A small encoder-decoder audio transcriber, trained from scratch.
Model: encoder norm layernorm, encoder num experts 16, encoder width 384.
Training: adamw at rate 0.0015, 7000 steps.
Data: 39062 training examples, 22.9 epochs.
Rows from block 3 of the audio encoder of a small encoder-decoder audio transcriber, named by matrix and row number. Rows with one number within an expert belong to one neuron, the router's apart. Each number is 128 + 24 x the weight over its row's rms, rounded and kept within 0 to 255. All counts start at 0. Numbers have three digits each.
Before each expert's rows are labels from the 100 clips, of 14976, where the router gives the expert most weight on average: "strongest on" is what is common among them. Only what is clearly more common there than usual is listed. The data: babble in 24 made-up languages, each with its own sounds, syllables and stress or tones, from a formant synthesiser. In brackets: how many of the 100, against the usual share in percent.
# router: slot weights (encoder.blocks.3.mlp.router.weight, 32x384), inputs 128-255
# up: expert up (encoder.blocks.3.mlp.up, 16x192x384), inputs 128-255
# down: expert down (encoder.blocks.3.mlp.down, 16x384x192, transposed), outputs 128-255

# expert 1
strongest on: reverberation (83 vs 34.8); /ɔɪ/ (61 vs 13.6); /y/ (42 vs 16.3)
router.2:140140157122119133097122135142151132097080145125129169153127150136128152113125145105116155142080083108128132116099164113140129127101078111152111173151106154156159160152129099153120135130101128094170101151154147127116105073107152174099133157156109130112140137083117169144141143112165149096080122108089096154146114128097119137120134127154110116141155152136110123142150144174120110141152
router.3:149149135094114123129134140141134119145140165154100093076147133126103116129112132124087086114132171156148137119163119135179120143127163123148117099073111152142095106112114125120140115131104131178131142128104147153090099167102122099142125158073107102149132153133138142104155107127116130174165111123133114136105065158102133097161107116104084157163126126153162105142142134114148151170124
up.5:150167174149146167141072119114127137073120153152147117146125109126102142130164177097168175153120117110163102119114149148141088127101134135137160095150124084130188170100147139106166154127129111120105137134138153112131132099107138162148150132120128155131121124120147112111165119181132148137123153112126152134144108111152141157173144145142155109115151107107129137150193121155076086126130
down.5:114141129128139135141073139160143113130126103142111096123104076135123137136156112151139116106114071103120126097126089155151146115173127108112128119140131139142168171076064127105088132112178130140150144141138115112112129129138149155143106145106105121105130118096128135154159122121166076115124141139140146153101127115128125111132122127161162088172156131067131128108136127164133120107149
up.6:145109137125113117117120114112118119149190068118128128106127100156181171127125145150135109125115105132155110143151110130183071135126146139126138123139119154136146101133067125124113137171152118167140125136125119127143139125116176103144133115140130127168150123119112122123109127132054154147094123161079142155166110121184176127103078123102109099121127106128166103148127131153110136158108
down.6:105179090143112142151126120131133126141153118127134128127116102140108135126158155092092116125100154126074120135128105137142125108142136148146112142135162129132171102151157125138121144113146108150114084102145119125142097107139136153140132069161139139159154148138159120149085130126086078134111159147169148113165134140125132141133076097154126116111100091122175177131167115107168145139112
up.7:118128108134089189138080118115123163125159102114129135106115111107126100117162092122175150113087130110150102172131144127139146129138166137128119102127090113130131097108088175137129109157138143154141192144100117141121131118122128140145123124096150142124118094167093105138084137153144097142106146115093157134106100123144126128154067108084138093115130134179178117140100158137177137129109
down.7:119117085114063124123147125110164140154134140143092080077138139146086144130062076119110128126135174149110131143111125087131135125158156139146114149142125149149081120167124139117156115124116158133124116107148148182112139132139124141158147155118147124124111147184128127146104100150132135163162096146152140118118103163087157163105118130109084122131093115153159114147118112089180123168133
up.8:147149147126103136095081110118127127106109107106144105187117137117106134128137147141165125172135108109144132122114152131153147159115124093125171143168129157131145138123136122124160140125137093152149130126121119139164130077116132161161161096145136182135127130149112116123155132160091145152116123141164138154134104134159146143138150151140107071072141158122165102130159108128150109096128
down.8:076161154096099158163061136111119064104111150115135123155158090105106134111145153129148093100083121109104121136146098112162143143192125113084138117124151141136164176109116107134084151104109086110144104097128108103127137141155176167145108174107111135146095112112170156167114130151165069138127124113146131127107125114109157130141121143144126074160118139147117141121151138127121117147113
up.9:100177122122095149091130126149143122145075156125121159146129120139139115134141121140118160123145048130056141115130145161139169168144160117106120135131118089151129130115164116157143083150111111113120133137177137118145089147144120161111129107120125116110113092152136140141093109112176085120122148088133124145116113167120140109172125133108142121138084167165122137144124133131193113120167
down.9:128090128130113109100158150108155189129108119115102108100122098139123115145110130122134092183116158190140115127131130107095130103082116137107136125153120114127134115159109136106141091138106134153107122136130148136131135120119120123137116134102101117122122101123099131100119129143130204119140067156083134142101137129138170113090107104141125158129135166136081163126116139132118137121132

# expert 2
strongest on: /ɑ̃/ (67 vs 14.5); /ʊ/ (47 vs 14.7); /ɔ̃/ (47 vs 22.6); prosody: stress on last syllables (44 vs 20.4)
router.4:096132108132093136105124108096086090165136144148141130117150138103150145104091128188109115146129102140103075135112140111144102094139124082134151102141117132158143124122181100146143146125155108116152125133150133117129143134143086113146130138172104142153111124142166157133145106110130159156122083135095093106124120110134109124148075133113116156201105146165174135122121156149141138110139
router.5:118113108115114148085097143141110113149169121147123117118126150133154152120119137160144105119115075188150131119183115155137114111150159102117184080153088091155139115146176144125130121097154137149126079122146121139132158172147115137109118160152102137158085160169146113178117149123130108167097106123116146131105121134169099113165105114110124130163152107147161120089116138109145142138142
up.5:139115142129129116163095089104112123134102154169128104141134153161141113118105086124117117112143163133110096153093145110097136104106091131127145162083119121059108158096125144083146132110165144175115138106103123161093109142140096109157122144111121144125145136128120136116127109119142125157137104131115130140121082088110113148089130146096139153150154150128121094120121140096131144112090
down.5:123125121133177134153155076133150183131128174100179107140107186151096173109109137122145108130138133118149146166105096113104105111090123146108132152124107173132153129112094129132114145159135165128095136126152131133134103104121122159118139110115122111101090139126127117137117141108129125141157177122135125156078144086094093128119139112125157125132112129110133174127121145168128128084134
up.6:154158124122094114141105095117109138131129133120101072130151171130119056107126102139143132145171148094138142157127139122090136141070139105105155115096159123124064171098128150065093133147143142194125163140104153133130114100152137151156112138086107137117131136175133127098156084170154116134157109117127121147130129130052129151184110211093113131117152127137099084094117129108142135123150
down.6:093101127139169134132156097133106135106175115090167091176132172103151133120110134109106139172120130112137142164103104105094094140077134105129129138126110156112141095150079151081129159116122141117093147119124139151145168129134106149131133145086149122116113144135142141171177128121130152144122122121093123170094116138092104140089160144160116131137150167124101096143105129123123138103131
up.7:139102158144186119128128137154140157118117170184161124133119117160124120119116159150126107126172179174097118111124137156095137119117071134142170176106139179072133115115146125111149083102162111097123107082117121142075127134121096117144183127131129120142112122104133142115161184108107140135121090157133115111151129095146172132046151105132124133134165116100135133149089123126138114119123
down.7:120140121117118129125147114104113114149137170119118132143123185143079131131141105145121129092112151121175112116129119079131162101149135177099138122114159143133119141091111132156128181150124128150142109145123154114129095094152146123106142135128131124138072117110150129153075119146153126163139177152135109134104138142124157100157065142088139142181139131116146208145151112175146130152133
up.8:140151100141093147132134091118111161137096108144120092105140163146126072108134098138175139130163142091129137138111113100108160135060120137107119137108172138142095152097121157109079123126142136192118137152123122129133103132147085125136112121120139157093125148166139141114171102144132124140128111118133114100154107116047116140163144148141125138137163145151096107103148135121126132124127
down.8:097132088144144130142160085134107144115127133100176131112118164164115147110098113131133123128129124085137160171140068088088111134090179110135143113118103144110124140155078150106154160131106136091102116107134145140160134140104128141162145111089130120110101102161098132140147109124109128136167116136102098113089152128076091140101136116138130154089125168113099105107130147115113125105127
up.9:117138125127118113122149166144151106118151125119119139149123134125151180129077151123126117103107107126152156079119130116163135149136098125164137099126166081133131136116135122113150144109088114112163127126124094109166144143125076124123140112158124112100123117110136127137175162118062139122128113163142104104157175118153211123112115139165094127125160102114098126159132088096126083138180
down.9:129176142099066138112065158136099121119159078138116122113121098100122152108121113114126118131117074152135146102131115075108162143156157114113118122119145143143147128123125131125122127142116136133134080107097166107107123123109123097134090130154130154153117137138109102127121101130147089128113116143159106089161108135103210128167075151143101093140100125158159124097144140106108129153142

# expert 5
strongest on: /k˭/ (68 vs 17.2); prosody: tones (65 vs 29.5); /g/ (63 vs 13.7); /ɛ̃/ (50 vs 16.4)
router.10:131127102109139144121106139156147101092108150084109113159150146143134120134154155099126144125098130126157131136103112148122156143094097131138147131098131097152127124136074158110153129127111152173120074110117119137087136113132120200081132106114143093140152082182114104145160097142181130131146145116152103110115085106088172129127166124103118144125125070114116167162123145112136130132125
router.11:106118106113125139131131160172115148146136149106129132161165172108114090117157148113132134129121117092143154136113140141132087136147100110136118145115141103139128115141149133081110118118158103107141141108122123158089128143140132152105094099093144133130163109090086110154158140187096164091130131105127135160108125142117144124127164146115099119110132126139139114122142114154099135164165
up.0:158088130172140082144157112142133136102087100134173131140114107111137155136169132120123111119149147167169114150132140137097132147139100122201188115146115123149157154161149151132105151113105124100120134178139090153119125105133107124100145125099133138103153123096112112118103088081133116148134148103130082072099158093117150129106110122156164147148153101115120126140129146141096165090120
down.0:128188103138123110127094114123127107085124168163150150136125140149130103122113111122075143150113124131064150108124129172127120140131122138147140142090106124130140126152149143165149121137108120122110113141112147095090165151142088136145118124177101139156097132123151135119149112110136143133122099123097084110158139146142128139154178088151123132105120144125134120103148102088140137098143
up.1:146104114144149128125155154133133106130119091093145132140120094121144090099129098072123122161116154155147157085078117129112167098115102117149120117115102100156097121149129131110143093105142126113106100128169144156108151099103115131121165148098119125106124149091111123185154131132130178094097120143112106097091104111138153136141107141132128107180137119108121128150125141132121157090155
down.1:145120167137107132108110136150135123103123133128109153125151127093096108156165200124107114114115148151161131141139136135130155101128125126151120117089130166156146176111127112126139106116096134165132088106128148125133091137124150180120111125069151128091156149121129114130113135160105106120110123141187134110114131127113096140139112126127139090094118109080138148142141125173138144114114
up.2:139121119119128159120113146161105106134125118121116081105138136099159122166105102144131097109150127135169110130124110125125134141126146146111092108122138179130134143099056125104118154103131138151171120152125145104140123131147136091109104095126068121163135186156100171147106092110135109124144131106102142138149127134124129079108118089119114145159123108120130124126106098167077126133095
down.2:115131073150131128121141101134120130136134127159133134146142079110130146122122119110114137107182050095108133123122122144117123116137121137107118158157123115104150112144145130118124118123142135103128156148112111102128130126142087074140122116170123153123088145160108130124139097081113142126124131128091118119170163107124184122157140101189113170119103140150172093101117144090143121137125
up.3:107127119123113130137164149142075135117150156109131136115127083084091103132122153142112141132116135130105150138130134123136134154140118132123130155147119161117143126164147144179090105130133114110105133159081126128135091113113154121118150103135175163137108143092144119099095180144114151133107100143087166155165128125214091141130083136136115135108135174134168162091098144147130157154108
down.3:123124114124131149130160121099144158148111136133123151120112080154090170115105103114114133135158092072108112103133139137109142143117141103116134146109114105082132099113103165107151137158150146119117141151115131124118134104132109073147129138150104107133091127151108140118148120102115141116140143113092090137155145141145191099171111138167118196157093140175164095114131136108161106120135
up.4:102139113113119157121096127072126116178137125136119124109147071159176101106130113133121159087126118101158127117159121151120116127137135138133109066119091128123118136123121108136106120119137153145156147108081119120109099145123117141131099106152141135127120102105126138110100133121107056166117191110118155135138119155113133152139100155122121140083089100130183141133109087102145136178107
down.4:142081180126147129177116185123155145125105100132089144147171101141178099136120142131165121127108105161157127165098145127134120165127117098090126131101077123144116114123125122139115125145137146113172176114124151115152142130133150127100110155132167105160138196133087121110100115132111177145121132129128125133099100121125121135106173103124078114103124101167089138163096139156153121160119

# expert 10
strongest on: quiet level (67 vs 28.9); prosody: no stress (54 vs 25.5); /ɪ/ (36 vs 15.1)
router.20:149129131122145121120109136143147133127136107061141147145116066095133159117103115135105093145139115163079072132124130142145154121138121151122144118133089143111135147142146125109133157114178098141129143116105102112122145142070187099123116151129138121152139083142122120134120142091138123134126071167159175109104081123137167126111142113131154117062171175145130144150122148132124078109121
router.21:099145140124138072111133077130107112116087156077158113118116184128099145116132115118104112151124094140116148103146106141140141105132121126162113207144093115099124145126102119105134108114179079113202121131109105127143155094153172140151137164108120124127167135146090144108101180107117136157110102135156126127125111185126123137136151165150151113119104140162113101128162106136108090093120
up.5:123140141076063149102153155153111135144134170155106130139148129136076123140098157137130134140123113098168132108179107081123154136148164138149106167139133138132146130138088102140161133123120126125162122088112151125157126139136146139076149138106135095129151166161115155139089081115162080111162152115144096121141191156078093131131060126153100144098122103079114159118133097144153119147126
down.5:124128116102134097116154114146119110128109151158145130124105204112147171134088111129134144103104139095130111115128123056146127130106112138119116114106132108139118119138143137128123105135122133105106161143104137106140111121134115152127108124134126140113144098192139101157140100132126124128104159164158108104131173147149108130187131082149136104096142142162140091117111123098147145112142
up.6:138123137137127138097121133113155101138149110110153154110114114095146194151118107149110108134125144136130093096136118099168126098116144154089138125156068148095143170123110129111066124152145136133148143140166138149130144142162137113114155093139126167150111120160146127125126113149126140167109109146113138172129086135152136102114102081119122125095148129112089112145108115130151133129137
down.6:072134145112139148102108172160117142131077089142132102105095060144123090124124135139113133154160161167106116151125121160122142107127144114152107161136137143119119155118123145114139144103064122147142098126126082119144188149059128150142122138146138104150124113114066144102080117159118150130123076099120154134150080116123164147082088160118134165128139135122100161121131109118107140133147
up.7:108151146096120108097134136163174122143130126130095122186095136141137157092129127134146116095079084163141153077157114099172129137165126134133096139135092152154133104104123116153148125104100182113106146107161163163118113123110149137101115131106114104065127144120106109145102107121138124140100147153139104105102160149102137134128126135147106109132112110117105092117141149119160140128146
down.7:144172098131113102128117051128109092081116134130101135108139185140147135128107134123121120109092146095124172122119085135132104121156148143106127099115099103119129144150124109094109131142153166142114154140116185149090150111137089126109142112116146148141158114142136093153147123086167122135152177147146105108132117175139104085161153069160124122136090160112171080108125146106089127140146
up.8:122114124139131144140185113118075157121154177168141143127112141117159104142167145141163148108102135094154154156150058140117139105111177123111095158129134107111173126109139112138146130144101137140081114076133114132136072175160121165086106099131141101110147133136156111108138150132118127107133147108112159116117079125131085156125128175087140123199116111120156092123151123129135151138116
down.8:135138114136083139143103071091094174123155160129113168148123143122136113152105130122147109133133138116122158104144154104151065165131104123107159104132125141137125144140076132109105136152152115128148182177120125164116131108190097128125122148127133114120146113107148089129194136101165097160103158139090099133146114140122100112132138073066118127134131145080153111134096115145081114121110
up.9:089136117108155162150141124130096127128158184147092130106143136117121109165145144131114115123107161127094139117086124168078127116111133087121142163083148102126148152116162119138185103112107132140117129083133120151089141158154114166160168130128105124160125119144166165069145136104172089149167108126107137132134114145135099107108142202115099133143140099128135144133135148120096146145097
down.9:124111135118115131124130059117132164125145167102133167108139146097124129136091104129191143118132155130114177115104154081130095179137120109119176091108135117139142142148069122131158131171151133128130152127110134164114095088179115104114108183120123112162118108099141097098177140089164120174142160146056108133098130140128103110140134098070142126141125128104177139142129137166111111125127